config.yaml
train_examples: 48750
image_size: 48
crop_scale_min: 0.8
encoder_activation: "relu"
fusion_encoder_width: 320
fusion_encoder_parallel_block: false
residual_init: "none"
epochs: 48.3
Rows from block 3 of the fusion encoder of a small model that answers yes/no questions on an image's attributes, named by matrix and row number. Rows with one number belong to one neuron. Each number is 500 + 50 x the weight over its row's rms, rounded and kept within 0 to 999. All counts start at 0. Numbers have three digits each.
After each neuron's rows are labels from the 100 texts, of 14848, where the neuron reaches its largest size: "tokens" is the input token at the peak. Only what is clearly more common there than usual is listed. The data: seven-segment displays showing three digits.
# gate: MLP gate (fusion_encoder.blocks.3.mlp.gate.weight, 1280x320), inputs 64-127
# fc1: MLP up (fusion_encoder.blocks.3.mlp.fc1.weight, 1280x320), inputs 64-127
# fc2: MLP down (fusion_encoder.blocks.3.mlp.fc2.weight, 320x1280, transposed), outputs 64-127

gate.358:511565580584481586439442445377576589381428456494481503567576532474534484486450497497487507540482490549447588470450551411518558521491508527523501415445396527574490490426512500555426485441483552
fc1.358:441560445576545548537595471578464448462566591426483576539553472528497547513500522509452390520560500465432564515479562536586419491464511487468441525559466503508415523574413538525533497479513488
fc2.358:523449543414496518479470512398545416556482481510444553466574525563594475478528476453433529524445602515479548509516481438517449529525487530442361472471392462474459556594561480471545485540570428
tokens: "the digit 7"; "the digit 1"; "the digit 4"

gate.306:590467636427455511542502465436537580550516484572480564552536460454589517559474459520459481513520484457455650483500518436542520518522479484551522429522509453515474475432559517597499524515447446
fc1.306:507546555503489540507482521431446396458428478572444501515496492458518416453572499494494448498553598503609546461531484557515510499491480501506496481437478585517510525544522443507370520486585503
fc2.306:463482527621486511504488616497500498446494502442547568525627457449519574503483511502497509477496532528479435514531443464497458485491582474546543492503527524505525481451444493536551472554555506
tokens: "the digit 1"

gate.724:543434497389524495655468494488453485501508494489514581425621536583534556499459482450511508549462436518481569478507455472468464469500579498514475493483451626563481539508441531537466549440552457
fc1.724:448474517426502453404501442526491426497482514487490533546541527473501529429520473458564541458546522550520456443557490513521529519541515430463441505489558451527529473418399459482464506499521462
fc2.724:466468444490533552445493587487529592506486467448482491480455518518395474542391531504577576507503552507540383467455541391515527481471509523520510587579543500492447475478518553496412495513472490
tokens: "the digit 0"

gate.604:458534503527494625593491497426445557555460460481466595520519361520475561460597512570526516454530532463552532465423517559538578433553518507486558437439477411536491548445489522531537500406466481
fc1.604:487473520538544561482484544404436483542515517560464537639404505523544484496499457456517472470462509422532643515561402405535448471461532451484464400538545499432468555435472624489441442572524421
fc2.604:458513494559511524536506522459549518499495426470628510482499463632454499532478651561530556562554533516468547475519530570414469497491496578534491440448511450454535526501477470458578429497489570
tokens: "the digit 9"

gate.212:560528410496461429512410518500461570474519569457472472426457568509405583452539533518465443495631519560527485519559586492475548474503537473524506451503543534458461480550573544555505512513501460
fc1.212:406551495474402519521512488454454472486442629538510512493483525494487512501541539491486510505562503491418575510508505554477541392500569482452465429405483468500497505562536519546485543492472362
fc2.212:515485440629516495599486522519478608539579398485471566480595489507525546449537449570437437468533501539551552511481488476473457582422424421486496497520532484451438459533449457441507585549418513
tokens: "glare"

gate.253:514458447455536550456530474408477483474508531535514501538449484613501492518457517515463418427616509472505486550497491493443456510559522534534474394604511494527568475420507500482562599522439543
fc1.253:549541489527466490535545491500522437495561455430484563507521406512450455650462507425502500516451478539509572517486467590479521485426527548605427507400440528480521414390498539547576542486469516
fc2.253:514498419607522455582546417523451448578462524469533421438404472530632448510500485615443537521560535663467471533500465499561493486435487592524564435560512563479450519445492546545510532465468484
tokens: "white glow"; "the digit 8"; "blue glow"

gate.490:480456465501551485507466496462487417522623507451467408537503504485463577461517449529555533384450513501539539574525395519472437484451514480592484475505529592444453489554494572519427493521541515
fc1.490:510522462477534561490391531501448424507537432500565451451570575435494561479529562453422575524509509530514520474435467478461519467468560564497500438517482562477532442560467487494525520538477462
fc2.490:549479420486491426500528535583466548507530490484527484558541451528448517436510484512494468475476561559513534577437454517482528526481521483457391465575512536510562555532536529457502539500581487
tokens: "the digit 2"; "the digit 3"

gate.760:455533447425494436505533442455476510461520494449499510534576452451430524532497518502500450541405541541458453495555528508418475479546535501518496565541504465463565498471381534486541528523498486
fc1.760:465459417523568532581527515439528529513570465558550563446633501528590570511495452496537481470432467558495428470540508508524558527514573530453533578377646526465514498471493572449469529531518464
fc2.760:553451523637503477548512523505441407538501529458550534577521519429467431508494629444500446513487444486468483523556552492464399484504492463592560466497500523512485397520514520435433498425490496
tokens: "white glow"

gate.607:454478475573452460476630481429472487491457477474459525491507529483443572490410380536537480469460517472462428479557507529431543518366505539550570500536511550543526574503575556451522438534547500
fc1.607:413491479487537504508412507489546498595520452474495569476523567508542520552498533525419546559495409521566552442472519612518578534502552500538492516480441580479466501471473623429469515509505432
fc2.607:486452518438554541499507507483472439521561373498366448457492452604466465495490447532549421502423505509533407474488382509589423495433519528472437561530486488559560488524524493535560548554556447
tokens: "dark on pale"; "blue glow"

gate.591:485533585520458499490524488462549576500516556574645518582526603473544530433503447514583582550501491494475523408472536413464480496447608394480419450461527500485488494582646513557485433510396467
fc1.591:547470550533506515462451476415476555441446524549521485529530586478557486491328352514452543429547436508487538463407509510481405528574530570437538468447458452451523523460429508486455446536467509
fc2.591:452587391492486568499506532478564417528483596556553525486461499486565525488525619547475546549520472454471529503453561413364463450480510531576468454558514460579509461510552496567622483535575444
tokens: "the digit 6"

gate.390:450491443464422423409481497423536589427492444515537418462478470500556568497500459523507526495538522518461447500483559435516464475486435450541473493559601558491437488452483550595492407446460459
fc1.390:485508521511414545395421500588471499528458475591464536548428619457365476518541486414433533576562485448545453523533540514517562493489512544561447475512489436475555489564525493471569426592410538
fc2.390:545521597521539531588417498592530456488472442478516521512460504435504575531567486434451584529501403484518510503527467494525528509565475502447453445517470617522471519490496525508492439582432477
tokens: "the digit 0"; "dark on pale"; "the digit 9"

gate.129:500481411471432478527548505605509378509474513507585470541515501569577456567434465420540488437473535557604486525554547463522495547482532417508539513454506447447516594458503550545436515530589546
fc1.129:524490464484497544459425488510540576569480496483460489448391469446391540521532456573544517515476585579455488465467447433517492546483513417432489529434447422527462446478648460505513409476544408
fc2.129:515537512492543512505487488531486536572486574513545484355420491589529494537548437454502475490544531516495519483495536463464473559514439460487505420382507423478535476557588429469592532530440416
tokens: "the digit 1"

gate.207:582570486556540499500430507437557448456458557515565459501514577476486484442464449431455451658548614507548473458423488506497566537430535493540480560419552482545578482469474523470472502577496443
fc1.207:505471443469543478505476575489492466522467487478528548490548498592549538434509465547563448492460472420604552475532434568511486500446646426450445497568553511522507534518562487447551423443493497
fc2.207:541518513484473520440440558544464446568620398581501386453514504478451501531555524563501499522550545499467587525575485487545551377526414530461478536484432482535528462535472512464441568475559497
tokens: "dark on pale"

gate.403:458525481457552490442606457513459505625462478400429516532495527456489542462468415407520606498458498424502557457458443544485467532512543542517601538492468423534475486498570455504409435500522428
fc1.403:507558566489475533488502564477521513440567456472565512462436549494515615534449586471476452465487423473462587599477501552511552481461570383453527584461477585555519482515507418382409531449465441
fc2.403:541438519515471482493512557556544496489517467681493486560571577499446537492430414511567500516451442472557482475452480491471528488548439558550403464576458566405577481469436512515573541438463502
tokens: "white glow"

gate.330:462493531455542465525533414491510527439455487562419537557415459591500572628514433438511572466504584513467541422507429451586548443465520501490470556539482495561531534603628467448454537547538481
fc1.330:482477547448590436331521436456545506451505526528437490449470556443489452550536467433560444488568468429461606400496543465428465497480428460439525577478528586516531584499524518436469540479475487
fc2.330:469415454516533498462472552517609498422550448414508453527500488470466501553563488517461463498458510421490453492432519502547506501413434500467429529484522537593491477562508395534581533521505562
tokens: "the digit 3"; "the digit 4"

gate.208:464434419442443482547449572522397479384543454524531408446532511459454489592538524424550499529566541442527503529520536495536487472532548587456479406416497462482433531497473510435435550431467475
fc1.208:475484482497416572486470464525454517497523496497539459578524437424538452465498501548522544568562521491486526504498472513574580425523451505463487477468560523491474557500504416544543524536507577
fc2.208:412594533585504540527497457445494491451491458445507466491443494536431457531471489543481448476488542507478486464472544630405540486441426446489406495569453565387500495464511511491483552487594469
tokens: "the digit 8"; "the digit 9"

gate.598:464493490506538540523524451512508468451488505442545534552504490515527591478593584482521518579469531553505547536547561482600602524495507512572497508440463540540383511484515534443480484564475498
fc1.598:489577374607530487540520415572515462396539473495391573481323524490452548510527564487434521525483572648502499479563475496479568467565524424545452465505522429472554427530423478425493525484459482
fc2.598:493570477531492445521527509483459511485536426492461487500525430478457527564540466469471501501513373520515484478551582494492338543464434477417511518440481508542406580488462380443453475658465545
tokens: "the digit 2"; "the digit 4"; "the digit 8"

gate.192:556437484499418490508438495457512597495587511500477518502518506527437477496433601471492510524528533548572548484479446453517507489471489501463470465511531457496615439496462443533488461434469571
fc1.192:519475578495540600519445494484455507493563464470470460453560472534470529458558523473554573553469475506568562618521534472520461528498519533493462503447452483451450465517478476497457542455459433
fc2.192:554537464447480490544565526475370512537594518514444568579550437551333478577459540531467509537511522504612483518477482466563566507449517543443534499416570479409501475523457416441455564505442469
tokens: "the digit 7"; "dark on pale"

gate.693:457544512438477501471540427539481452516534495519521601432518531477483503533492468526523487572465470427559506419577531524480554529498448479538474502470562506517463524438565566512548442519621500
fc1.693:523478413552498477480489473484476533580456576499490515496545617368440537576481423567535518488491506408528582510465465415552475522518460457442591539447470508441493466530492517438495491431534438
fc2.693:483497516496468563477411471497526516629494501547583479454527426641511545421567518499565546575552432469338510563552532540489494562550514535499572600486508455430495496471524504491404503524507540
tokens: "the digit 0"; "the digit 4"

gate.297:515476566489479464553433475405383459520469504527529494490515608515520596496474424570485485597512479516455503602427486538491449474426472559471478388398481475486514616475494489498468572454450437
fc1.297:528551465423463522451628465444552349462522527439413513521542444497540489542562539523485494476505491604550443476413480482468561454612508487481534562465526474483448545521522513484554500441480517
fc2.297:504556516435554522475566466459604480477473452447542594445556531534593432482482485512482477557480534473511551494395457503445501448492562476533588462510464503500525461523594435540607538527529409
tokens: "the digit 8"

gate.179:447463467568503571432457434512520421537505550516489554482551512403477481587472479547506462448478420440540533543489456570522445559468528485589606472575471444522524514491459513451490488480483499
fc1.179:510547452501479432475495382410476494461520617450458502451484419449495495484471473542404497508553445532518555405481567486554469548427484437488580486514523552481421491417530506506488530518502494
fc2.179:505424494434447488578538446550492632497532499487517491576502402384487526507616505446534496465496494538451443524428517517520403508490519471447433453541464548414477469467528516478450505410473565
tokens: "decimal point"

gate.592:494541495586504554429490454539461474450524562457442498498476526489491526519514434590483416398491522403513574578534435571447449423512518500563515530405475436555481499404486463427508530465512527
fc1.592:560510543580436491475441541531465521544423504480488495475538497496488499535524491590427525484476465458558526451540533394438426445441526440472433491502489389535494478525554513487533508443465469
fc2.592:516566534571503520426444450536552479489473528508466476470546529527477499437507480382404471496393537457494527471522539528494414429506550507463469527461471490477451545460472443418537462499621485
tokens: "dark on pale"; "amber glow"

gate.574:488534515496494601431475501382474415580493470464583516457470496443447519457554488503473519548577529576498556484462440490456407485457482525471627464483481542465455446478504549488583522575449536
fc1.574:575365433594514585509431540611479491514478417602427432478470420490426426502572439492552431598575416560540520450415476545485541456419423452603462532534482508506489476501408500533434422560530427
fc2.574:480510518601495521551540457489466511377535476477540504534526504413486530428475379502500454474502479561458517494581499478467548496503562458509442495477486556411602489485451461488514524467450502
tokens: "the digit 6"; "the digit 5"

gate.49:545458461469514526464531582615465445535442459466463512496432451592563445509537542524478381539516496520460452552646513526484489482502619498521580605545560533530452528479603527463559538492523519
fc1.49:563487474533534433455563529533448542544485515510482415439524481502499559622497530514459471553472414542547521531458430576557501475517435384508439578457556561555450449484452493480521417493497499
fc2.49:565465491576399482525544557487577595539515416472481439441481450500529458490435412452468423474476471607470634495450534510416411521550578497510568598478519572519539456499492469572468546495441397
tokens: "the digit 6"; "the digit 8"; "the digit 3"

gate.673:540486485456486428542550594512572519517515527467515561465527451498479559447398527497499460478443596528478549423485475626457444391553487465456503529391545504471486607480662437452480481486555583
fc1.673:484533594489618532511454503479517459546475459416505504421473472441564427493479558462635436528439445505575484448516513516502499555504614476426475372418528530396532517525500533568560475542472525
fc2.673:502556504472502432478345435484551595467565515516502513439524531377573553461472507557574567488494436521559540512553455431415499549481635472554455566450556508357477522501529459486535460434518412
tokens: "the digit 2"

gate.236:422388478501468485534430547447538409395481515497487559462574437527502449522473449513565514496508582474490443482486501548520543543491485469530503343431440519504469452504525526457480488465529474
fc1.236:434422515438470382472603556506455461419499484493537551548524474431554487563572454560462564590494488489592541453479466526482512592444518530452490435496525540497518469510457576537500489531444538
fc2.236:502542474515511490586609584563556521507443575506484532457461552457563514485458468523473570554504436490591452550518463513548326400568526518458560437485428443486480486518560478428536427516483478
tokens: "dark on pale"; "blue glow"

gate.121:479501373547502447527529516453483474554567546482455571495476448471527530489481484475567634521507520534428472508558457416497483419499405485461499487519360391468527545481525549462530528529402503
fc1.121:541533586476479510617401488487463483460526549548555508552474474454445528511491442561443479537502441601499432459460548447560502447551525511547542451621479505456548523451417438458465491493503442
fc2.121:528475539456479454461525512457359454444422483458453399477531563569522523568514506543489537470478406574559562500482471522503511521471421487567472449405465482496479522486555499405505510403580486
tokens: "dark on pale"; "glare"

gate.761:581490552497525504438504463529455498548551369452556570537499446501508500535530551501487475476529565492568532516447416426488461500529523542584404517486465496466501423582485482442453488569474487
fc1.761:481566551491466608532469604545427573487476473417470490535415535514617471538492506489404493405536450462463448480509464533493530490436460409446452477509441511499545445497529468487501487467509518
fc2.761:570388543477471476455397567617419512477488479528457496579444570491492467576523504500532497489526386564536576423446565491402515553503533567499498488517542506541482493458497597605518479546531505
tokens: "glare"; "the digit 6"; "the digit 3"

gate.56:474532487519431467483524467498481466493582583520460530553535458428493496536601487522538504572485544484507548574482500460401523632391462469511594488544485434536525461421446456463499505574491494
fc1.56:494508599521464398463518503496490535511476422460501566420462554507447526485461506525439497457471439463476545426514513564538500514493539565476475512605403486446401562598502528509538484438478471
fc2.56:448470491448595517449485560475471477377418556443541473588509469442473534383502567522542587511462461489425453535521514628371427518453551439463437425475468515537486462568425512507422508475539603
tokens: "white glow"

gate.347:496474498436525552463501411420528484484492427530538536455509455415464427512468422491481585431467531548483503497457575490473428509486562508438603607504438573495503553461413535504466555565486434
fc1.347:479609569557483491585548527566539517535496456487513441562446505496539473488576497493572513500544529520530546459561503450487567536482595526468504578602447486416507436489510507477469483457403494
fc2.347:509474464529577554483532409555401442522518503476537580599448419466572537486564325494572572527474552539481549564437496584494569486535535576606472600512433521557533466471434455361498482529449490
tokens: "the digit 6"

gate.659:518540507623557555559616491523516498449508507514535499544475618455465521508534527571518515399544498622463398503441456460490536357508512435541514620556538450523466540527539440527424505490514483
fc1.659:634587386526570476541499544478555578510530548543441541473543464515488515490409620461437502482522501514470469480483539438558489533520494494482491512505538522510447423508563537464516482533543448
fc2.659:470540501611629428493482531532412501543496501418534470495552513527580490581474441460447479520482597536502587530590466379436617523492488486559527608526450485518508487471544462521500590465524545
tokens: "the digit 3"

gate.221:494477506532475474527550604404462521412476435553358412507575437511465501516493524489501452490598604457495427386521477490512549532519519522523459526517554517476559553534574484539416501484540513
fc1.221:468512518565494570527469618461541460528494518510444455504511495474386507431487596551565572545412520582544454463478526594577419502430577388465535596380436542514529517450409471523526585407442517
fc2.221:530498486459461465474574489641465478506450421548494460501513472501441526530486426497508542596546455539530475603494554573466472473470434513568563395429445510467521513530468512531527476495451481
tokens: "glare"

gate.677:537431489517464406477528511601484551515469425468474430487485474419555529440538417506480601426548500510469551551462547482405477523421582508520521369433440458419484486482487505428527516531483625
fc1.677:484435610477469550555459468449494519558528512488506555451526556542523397496534535506518553505533510523535476513494439424513494466538524504452539552458487574469558473446479533578479497478434605
fc2.677:517432579517495583418524443515503500502465502447525470517549450551504483479586476462543526478536545539541489480520409508446493512444520444505508544528530441448507546506435479516522481463507523
tokens: "the digit 6"; "the digit 5"

gate.275:470537552538472515503471502504439561531512566429549505449559440529477484555590536379477442478499587431485505533486460548513455515480484532585526586455551409494440499497558505620454483479543544
fc1.275:507499553604535407515478446494519549487397513518525508513579418476485497436484565449568509556475506515480487518582449469390482527433551527390441444537435486468468516527512551499501493506420556
fc2.275:469541491454516426467561539452525534480485597535449584496541459579434510485540582515504550512445501443507417490504530501393507478507553407469466460431563502535542524512522467490504480447550573
tokens: "the digit 6"; "the digit 8"

gate.721:478469506604493519571576471572398464510446557529548514526489525546500405422410529502548464484505494549557491516374515407521504488549481527492609464547494525520429433519433551488479538479519555
fc1.721:522455499501457516465457435534481454438547509546441481420563563520544497433498416572399452519523491491477472446411548421459513566424500475531438501469524562415491522461404500528515476547385470
fc2.721:508448553477508488549519437579463562555518545480531464473498522452569434525540519499486420597452489591492506482484528578634468547532553497448492532467447457428515480620601522490504553502473514
tokens: "decimal point"

gate.93:437488618446442554533498578451509589542524502453432524484430501543546408515508500456504500470351530540533492544482497550488487532495527465538505584581479532505390458559427510474458505493362471
fc1.93:470550457409470446475494490558479618501470463461605496567548528402467556538396518439526491533475498481466359477547402569478504563522505517486540495516521595542543427517523480591515510444481456
fc2.93:488402503509498514548546522507465454455433550544561426388504514434536545511509537502424513567501466526531492537431562588480470546593531527444488609549583513503501570525530468551518498414499519
tokens: "the digit 0"; "the digit 1"; "amber glow"

gate.509:480499569460533509470550519481523511521524421361495521459480580540492597458500470523555519497614447475493497391437425548436544436582542480420447445436478473463506546490557481463535424502537472
fc1.509:439466392622473520555521486476549525562517582518530480501622530595488589549502457426507511411443478543516394525461541446571471487563490453504517475459498541468496531504523523487478516485472530
fc2.509:472439550534490529579540509481485551429494503371427462437432468490463526526549576602508462451547592501470459606450389618590469564395492387468437531508496542519476581411528516498516575569540427
tokens: "the digit 6"; "dark on pale"; "the digit 9"

gate.583:534524456492488467563437490511518466500503581503473494566456591508488599552586495442597433519460465537526513543552523530558455588522569557488474466432601519425531559486533544508547572483601557
fc1.583:540456468623435487460536561502550417567486547410414495585511584451499520467526488456435389539524454554473510407523484439443505550380453475506476541515532491439561539519495505529469426481462472
fc2.583:548599532494492504501481444550559434471503496502514477492576526375544549555465511413521435567438499533495523501464506472544481432400429505437505489534443438441492546591515516432423446457501555
tokens: "the digit 0"

gate.727:531462501466537501527464408524466531427489499474489488497538503535392430451503518522617586433540557497515482493387463419548500478489579551529458491441485482515530554413441553448378543538485502
fc1.727:577488579327412500456474564550489483507430524443496450463530543457539532474575538518463454389542579526487400532505552388530413479635524478595506551494467593462537503510485504440531425520448598
fc2.727:396424473540476512421441551546451474568472518429511536550525453441519527532451573414545392475447515575488517502527462517578409492549560444538578508439570557493451612527536512441600519442436526
tokens: "the digit 2"; "dark on pale"

gate.644:479482562466401485496528467548466548476532600448454459531525441520565500426433421485527591477492496477498556448480569518451430523495413521501510400440538489412448531466472489402380512579391491
fc1.644:494556533535466563504491551453453501499513456495547519486496476389485596556502542538425498539427476452473397522542522506472477535508449458485569492559514438498505510408429381508471460538497512
fc2.644:470450527490512550478517475461458520660550457516468479502538408464482481472441447497515454447581446483493515543538558474459531542522453495476576440493370568511466569502522516464514539566538507
tokens: "the digit 2"

gate.590:532483469540519553474448462550546439559560583393423576556585513408519470552519579540481591543529472510546606473443439542544567539466522531420474571510511430539464491476467572514477484538514480
fc1.590:487517551468484482430519465473419523460571456548486453503530552554495528522452392412582483388493449578600439488471500460488499596450609448606537506468555480527496457503547515464502565456584541
fc2.590:523522693493400470510557471500541576456512533516506465557576510393413503473536502520525440486421494510486520411393489471490538488443488459545489547540479600457461516485543587493509520546474535
tokens: "the digit 2"; "the digit 9"

gate.364:526456451431552555531470516547510581522589449468483493506424461499517523477482492453431398417544484566528544510530504460459601580492431527515482463542425561450514478499438488500547509481453564
fc1.364:471528540458420491453509540420471593532514457528504573498490459552478508535515479490482552596524538556534518494564472528438474557477483508559477539431494464438531483519442484505576494448559437
fc2.364:535519528489528481580549508541543628538494449420493542490462405518536599513611354545508478441520435551504464435543472493596539535501511439443533530577415535537516533540604538521460527429428497
tokens: "the digit 8"

gate.385:503419489516503427492616546539494558526460560596530473458503521506568530453536513698485456492530541505493581436533508522565356463426493449473516442496444475412477518506503555528507427557467549
fc1.385:480551590491524451506561556579505381460558531538505461558528454470466492472572452536456541421481432497433596443490444438484497428527581533552520479449460527438557433599516449466523509461468449
fc2.385:399563480538461506527514427528486544522524521464460499408499515611515464533514532461602569513471452442501458471461538390589448570449509539480425501514390586528509525487423505510498543562552520
tokens: "the digit 4"

gate.269:455549482459549436483434477558551437510513425451437480499404476433498601410541499463586555571492468598487449489490490540454553487521509550492465460577510508468487457587497487424510489459539436
fc1.269:538430484501513563409494509531483480475472499497425568521467427546535520510501502448556550509549489501520456517454434422515384531602493495576561519476492338536509450510488494470554544436506611
fc2.269:572515422500476447629516497502458435518456462524506450534397384555489416477502568511550442470527609400518506552553475568470404514484547528418379428553498494426511482550541388498484517517423551
tokens: "decimal point"; "white glow"; "blue glow"

gate.631:477514530499443515537448554454562384526595492553522538609525415553466520478376446460468475445560543553485478457496532554473443507476482528575453459479530498568438476490465558432462483496573450
fc1.631:571519466502544495595469501487494441475543521521453423601550542485513496501443457507455471492521508540530490513478479516448464518496485460546564518359547595534524476528481522534461552492474505
fc2.631:457573448542464469485521543505506534503524492592521508462460435499396546594529474457507505469495526550503508478497473506506468519515488548480454511451513447475561473514514538500559460490494532
tokens: "the digit 1"

gate.152:534527459532404463473471538480442489595442581483469477565516541563547459524530462508571550516636593498524509490518509570525491553550573434453578495534500514458481464569502511488571482528542493
fc1.152:460391466520558545531463451546418498523518478371415520494482528587492484498411436542540489467534513468580473520524495566534512436585460543516614542498511378551564485480464409551447494550491566
fc2.152:578522446505633509499503458449513502516455579544487612546486518430544473513512490472539522524476528547521565472483427471583497474466478556536575583575488396429550495474474487484567400468426463
tokens: "glare"

gate.366:454520506463474544549515518503501508458530452555470441565473558559406522528511553526506481506580455429473429503536482608544485530506523500455484444561629470601479508394478465520550583529533480
fc1.366:455492573478550515449546512542508568492538481482582442488509426545551595496531523569353452555462489436470612423449429468498487494512541417448542571570486482511494408485414560458462576515520469
fc2.366:462431538578475470489519514475464547504473490542521432453495546461518480489572500535467477428506397425476475511573436553398660461484417571538490516574559494489550489487508502539507497514424584
tokens: "the digit 7"

gate.148:535478547397495509528422525553452473506561477424417516426550443419408446518537428488511527442425532474562582583468526499550641422452558469457483578548543459479515580473524472547535452490484565
fc1.148:487544543449504512529467488572556536463527432489477592439547558590517563502554330494556559495548381432526486603526454564474543495482534549468525438390441573496447605525448577525488532492495464
fc2.148:559508375492573540475410468528525437495581536560552435433441513444529531493437459509483447441511530465550456526415572500435593442480442527508490422439467498524439466540533400507534463573505464
tokens: "the digit 1"; "white glow"

gate.201:497434469457405511458515591503449450517425526454519510476580539534437573547336498479460383480470504553528489552574417578468474396431550432500538419451492542575500474539430469487571535581432532
fc1.201:609523426472494517547474517581542552520533556519545447532485528444545542465483459485538587567494498413513558414508469440527532612558602483632448419497473465598486470481541458480516465530543510
fc2.201:500536576498503417525521508564510553513446375453533579502455378497596485492541386491460454442515504517616543595487563494557474521478486540543505473558501595524555535579507444531449507515497507
tokens: "the digit 4"; "glare"; "the digit 7"

gate.545:469497452481582522522522521453487481505515485477501509398577464450451434675505601566530503398473481528554495454515537500446554465499547515448505503484456473480529620550441484533525478594525444
fc1.545:505476571532485453472496455590526456431468461536584382566481531497458525465493475573460525456566592469486461516514500524502561523439543518538550508491549466449453466509556564541456398537416532
fc2.545:504526391437503518416537523455542565553458507513533567582571402555454538464470471436536455518551486511507512438481421525525488481469472492464477516461411480567502413477522488421533514571429485
tokens: "the digit 4"

gate.104:517490535553399548521386478545541395575459450574512533475492519442526599512488458486461445556495557503521525483474475565474464487441434437524468443488431421529510431471512498551511434574540537
fc1.104:502491577478516573502509549478490447530507542484485475505558470517445493538455454519470502569476562480448458458541486508475427542589489488612538562513481435524497416454469465553470551461542568
fc2.104:493470515598443511566499548474443503545573556466619524498505509435585503543601518505491496485439468498544478555547483519525513449457553513464573554550448534491539517471363532547368514532555542
tokens: "the digit 7"; "the digit 2"

gate.562:518493602430451438551553502547486513438523468463548446500485381422484439502529491612483546499628566560539583483500501451572530505503501544499551430473512446513467474577473561473479541444513530
fc1.562:390484545538525517485511477521420522439526534449490408465562455451529455539455486494487516449555536449500547547574471470394500454409596510502440467572464536571504514557569544555514490627449504
fc2.562:549490436501489408559564592483436449519504435531580376538554418447551424448484500506508556421541487519446534510505499464522529430477537489480540565433534551537458513537563591441601520434450502
tokens: "the digit 1"

gate.597:480471442473457459504475519507471521418578538496477532572412413448515489487628500489486421500492473530518548513445532512569486600513501516580555502570491416479536558540439492456466473447497482
fc1.597:572435533529529491536422524556528465461512547522542505507440633487523512503599551551467480544537510488536490500581600573509497422523508523488434489443468454520525452529524453494470555474525489
fc2.597:601492550491479442562544458452483443436505537518558511504522426500497598417538476457471560505436482406582526482460473411515458575585541560461514548476514488500514522540493479558485486510487572
tokens: "the digit 9"

gate.218:525515492598527576540482463565527523476503530490461504499525429496541513579517505505471544446595426502475425476533492474560499502523510523514515558505522456566490550495505498497477447511572480
fc1.218:491440517465458479484524544527439485432527479593510451459484558512446509433553529451542486458541385461452507458463485468461454466514510400495493461457535489477515436482472547546450527502594381
fc2.218:471442414486463535490508483526459511496565429557522402432550517515494526543524412569514510533541443566490433383466493628372533432459523566565470520526528440524542500465514495535453538521541473
tokens: "the digit 3"

gate.205:432365428435472458534478439504501519445503491477498492455571505491507489535520491543524453498610563477600432449482451541576531576449415508518517543541550418498438387531556499474421421425477612
fc1.205:528532518588439536385548505516457591528512506618471496565502417446533480603491473449479510418395427515419476551566452505513465545513541506568513543463488535502611493444488449546396549496391496
fc2.205:540483521373543435538511495611501401547510522526501478465539487486505533467464394496486507428433580500483441548473500519457587442487513505436619532453514520540502541510605527424473502513427458
tokens: "dark on pale"; "white glow"